{"n_mels": 80, "spec_augment": false, "kernel_size": 3, "loss": "cross_entropy", "optimizer": "muon", "momentum": 0.98, "adamw_lr_other_params": 0.00086, "batch_size": 256, "weight_decay": 0.4, "adamw_weight_decay_other_params": 0}
Rows from block 9, named by matrix and row number. Each number is 200 + 30 x the weight over its row's rms, rounded and kept within 0 to 999. All counts start at 0. After the name is the row's rms in percent of the matrix's.
# fc1: squeeze-excite reduce (model.blocks.9.se.fc1.weight, 40x320), inputs 108-161
fc1.0,114,166,186,235,207,170,218,215,160,220,221,239,216,248,250,171,208,221,204,190,231,200,242,209,219,207,202,248,186,226,160,189,184,122,207,236,217,167,212,200,165,231,203,264,218,238,235,193,193,213,202,157,157,231,214
fc1.1,100,216,232,228,200,182,186,186,223,193,200,188,173,182,293,244,207,217,215,236,176,189,183,167,304,266,287,232,226,204,195,183,163,196,215,211,229,203,220,242,185,200,250,201,179,174,180,180,219,169,205,161,186,232,225
fc1.2,088,189,178,171,205,171,166,137,182,186,168,182,148,173,188,217,216,173,217,256,167,233,229,211,234,152,215,214,214,205,185,241,210,258,193,210,196,206,187,184,181,218,195,153,262,201,234,226,237,200,190,154,226,266,208
fc1.3,102,220,248,176,198,182,225,191,149,229,198,189,202,218,196,216,209,196,206,222,239,215,235,225,211,188,241,156,182,219,174,246,249,214,211,162,198,217,180,215,179,228,206,192,154,198,161,229,235,154,220,264,186,211,183
fc1.4,091,213,247,243,222,203,192,199,237,178,186,189,193,188,201,183,220,206,174,193,172,281,194,158,209,264,160,174,195,202,205,233,261,189,229,183,195,166,227,180,186,195,215,192,225,190,158,267,157,189,177,236,167,132,158
fc1.5,099,201,199,277,203,262,205,201,222,171,251,220,244,188,122,220,213,218,181,160,224,218,208,213,155,198,209,214,180,223,247,220,150,241,173,215,197,210,209,204,243,204,173,266,172,210,222,182,197,220,226,165,160,172,138
fc1.6,102,198,144,191,205,199,214,226,240,177,181,212,174,162,186,243,208,224,169,223,198,218,155,180,209,203,181,178,250,198,217,120,152,158,163,214,214,208,185,228,184,207,150,197,185,221,180,119,216,181,208,148,177,222,235
fc1.7,101,202,224,226,226,218,202,130,203,256,151,153,207,216,189,205,243,225,214,212,201,202,240,190,198,143,204,239,193,238,219,203,246,211,208,201,261,209,232,193,219,178,213,153,180,144,211,223,211,181,174,190,197,226,195
fc1.8,090,180,206,224,198,207,207,218,235,185,174,200,185,207,173,188,188,228,196,178,243,255,192,204,238,174,169,168,192,187,219,184,256,167,246,203,200,269,209,186,182,177,197,158,256,260,190,166,247,163,183,193,235,215,225
fc1.9,102,192,256,236,251,178,194,210,231,162,192,207,202,201,268,182,212,186,217,230,220,235,179,208,302,198,206,228,199,221,208,237,210,259,240,194,163,211,240,155,197,227,185,188,224,182,179,222,216,204,180,209,256,247,230
fc1.10,110,119,230,241,245,172,213,220,178,217,183,219,197,222,169,155,208,176,233,280,189,258,179,230,172,160,205,187,143,253,142,195,241,220,224,213,215,236,215,146,187,189,175,214,194,222,190,196,182,181,226,199,221,182,207
fc1.11,097,243,196,186,206,191,190,165,176,184,199,184,158,184,156,166,243,276,199,220,203,209,201,184,153,222,230,202,198,228,186,213,251,161,242,184,270,243,220,224,161,232,165,176,157,181,176,188,249,184,219,234,149,244,178
fc1.12,096,193,161,154,224,197,218,174,129,234,193,165,212,181,161,185,217,172,186,211,151,206,186,177,166,242,233,134,148,227,195,201,240,246,215,180,203,246,213,194,197,189,189,222,141,188,192,247,247,164,212,175,203,158,188
fc1.13,094,191,200,202,270,174,163,187,258,174,215,248,213,157,254,189,192,233,227,147,216,252,203,192,220,176,223,177,167,219,196,235,152,215,190,180,175,200,232,178,154,212,183,180,155,243,144,196,214,190,206,202,206,184,162
fc1.14,060,221,274,184,162,176,218,243,174,234,242,209,166,158,193,263,201,170,179,182,167,207,136,229,191,181,195,170,202,173,269,227,164,238,218,206,209,244,211,213,249,219,180,221,214,198,206,144,201,158,184,226,219,198,211
fc1.15,087,155,202,187,213,217,240,199,238,238,223,198,165,271,184,162,216,210,229,252,221,169,248,233,189,207,209,161,156,178,165,170,202,233,194,201,207,153,121,153,166,222,242,232,174,191,241,200,187,227,205,269,252,194,174
fc1.16,081,148,219,162,218,181,180,212,205,138,179,201,151,206,190,169,242,181,168,180,186,264,169,220,208,202,220,214,149,203,176,181,254,255,158,200,206,230,224,203,158,164,179,173,235,166,187,208,220,175,179,199,248,165,224
fc1.17,092,196,242,212,201,189,244,179,198,194,237,198,197,195,204,192,190,188,209,126,266,195,174,205,206,184,225,238,223,259,180,225,223,207,179,191,199,176,252,199,215,265,256,194,133,151,168,223,187,196,182,211,156,194,146
fc1.18,121,176,194,226,233,218,201,228,166,197,257,206,251,195,169,204,204,201,207,194,197,204,218,166,151,219,217,205,173,228,212,255,191,210,223,215,201,160,223,252,240,214,248,234,183,194,200,232,197,161,225,233,187,145,207
fc1.19,088,231,229,247,226,219,209,130,197,188,180,159,191,179,227,232,186,212,216,178,216,184,155,208,220,198,198,225,162,213,218,208,188,221,180,195,217,219,196,252,219,193,238,182,207,193,192,228,211,154,226,230,229,216,210
fc1.20,081,212,227,184,203,236,236,197,230,224,241,241,216,269,217,178,202,244,210,188,253,171,248,235,138,178,187,227,178,210,208,187,212,196,183,217,182,157,232,164,195,208,170,225,220,181,250,192,219,257,203,240,178,177,157
fc1.21,108,202,215,167,224,262,203,227,199,228,213,258,192,221,166,253,207,206,211,209,235,248,199,184,183,210,173,165,218,217,217,205,199,187,175,220,226,151,197,187,186,178,215,247,209,226,240,152,222,258,246,176,177,188,206
fc1.22,104,166,216,247,184,231,223,216,208,229,181,255,170,210,169,200,204,241,190,168,253,183,197,250,170,202,170,214,184,233,175,187,147,199,241,242,227,223,233,181,214,188,184,190,178,197,234,134,222,268,238,231,217,212,192
fc1.23,102,223,234,189,231,231,217,191,167,239,224,181,254,237,224,195,197,239,192,203,192,201,234,194,207,226,210,171,225,187,195,237,255,203,210,190,211,150,241,210,262,192,259,190,185,185,202,244,186,197,204,283,181,151,176
fc1.24,095,202,208,256,190,251,191,231,208,257,242,196,210,227,169,248,210,182,221,245,233,206,205,201,187,187,173,231,226,200,225,214,228,244,196,205,216,182,168,258,248,203,202,203,206,218,192,228,253,180,188,199,214,224,184
fc1.25,096,204,226,210,228,190,225,264,277,193,146,209,181,167,217,217,209,209,239,179,182,223,204,202,258,220,179,196,212,162,234,185,175,263,180,202,161,235,201,146,214,166,198,211,266,238,176,184,211,224,227,229,223,183,224
fc1.26,108,152,215,210,242,141,178,230,218,202,180,238,167,211,226,164,211,214,257,189,233,201,222,213,221,186,222,267,157,217,157,168,209,187,223,244,202,214,218,161,159,175,209,234,191,221,224,194,196,231,222,151,228,201,222
fc1.27,130,226,192,165,194,209,215,183,170,264,198,213,227,205,133,192,199,219,155,225,176,186,214,218,142,200,225,154,166,179,220,219,223,214,206,209,227,221,204,201,217,239,239,201,187,186,269,217,220,248,259,185,218,196,221
fc1.28,113,172,191,216,213,190,242,190,162,195,217,214,213,249,242,169,177,197,227,200,219,294,166,209,271,222,240,213,181,226,133,210,149,201,197,177,199,144,267,177,179,191,195,243,182,242,190,172,234,200,208,172,181,244,177
fc1.29,117,226,180,222,209,232,154,219,213,162,234,241,232,191,174,176,217,224,182,229,192,247,226,142,177,226,249,200,192,208,192,161,224,205,174,182,174,167,250,176,202,180,150,259,192,218,169,148,191,212,201,184,169,198,174
fc1.30,100,148,153,251,163,229,177,176,246,256,194,225,167,217,204,209,176,198,221,196,177,143,245,225,194,159,195,246,190,176,168,187,157,166,222,234,179,247,198,183,176,232,224,249,164,191,241,217,160,222,259,168,203,201,237
fc1.31,110,212,215,224,176,193,235,224,207,166,218,210,225,168,198,242,262,238,218,240,184,233,173,213,196,199,250,185,223,218,201,178,220,199,197,195,181,270,258,184,157,217,187,187,202,201,158,194,209,189,203,184,198,222,196
fc1.32,088,185,204,164,210,233,175,247,118,170,200,241,209,219,168,173,223,246,214,206,200,217,267,195,185,201,149,198,180,200,210,199,165,182,213,197,207,162,166,175,224,181,199,246,221,170,259,206,228,268,217,228,152,222,195
fc1.33,118,188,194,247,227,174,199,199,192,232,197,224,230,153,227,182,191,205,211,182,201,181,261,185,180,188,205,211,218,199,212,238,185,212,221,191,169,221,285,166,215,213,224,235,212,240,251,188,148,276,261,184,188,170,226
fc1.34,103,239,212,294,211,211,229,196,185,223,262,181,241,204,195,238,241,209,190,252,253,257,210,208,202,203,226,187,239,255,185,176,180,217,217,216,228,215,167,230,184,195,166,227,234,153,239,192,243,209,246,218,218,204,195
fc1.35,108,205,186,245,204,225,211,192,218,193,200,220,212,195,270,232,204,191,192,158,164,196,215,176,244,161,250,243,227,223,184,158,241,159,203,194,238,186,229,225,157,160,185,190,238,188,235,199,183,203,249,157,167,210,208
fc1.36,099,186,207,174,225,216,154,154,203,163,154,171,160,221,232,206,188,186,192,248,142,203,199,195,264,169,200,166,237,193,230,191,187,125,157,247,182,183,204,245,234,176,214,204,193,238,196,172,147,177,180,200,195,147,142
fc1.37,088,181,212,172,208,223,158,193,135,230,225,173,182,182,210,209,199,193,175,302,208,232,173,238,242,179,176,159,166,261,171,212,220,205,190,232,191,185,164,181,196,210,215,172,271,194,243,222,207,208,227,211,177,187,174
fc1.38,104,209,250,275,213,172,190,163,212,226,222,183,193,147,204,192,230,214,194,232,246,216,200,171,242,247,223,215,187,268,197,258,192,253,187,188,160,190,216,197,212,258,243,192,156,154,169,252,178,195,206,297,181,235,146
fc1.39,081,195,240,193,221,185,278,218,189,222,215,242,243,155,217,200,188,221,219,205,250,188,199,233,207,222,259,206,193,253,201,215,183,229,226,138,166,202,197,164,174,227,232,233,183,200,192,267,155,184,196,277,199,232,181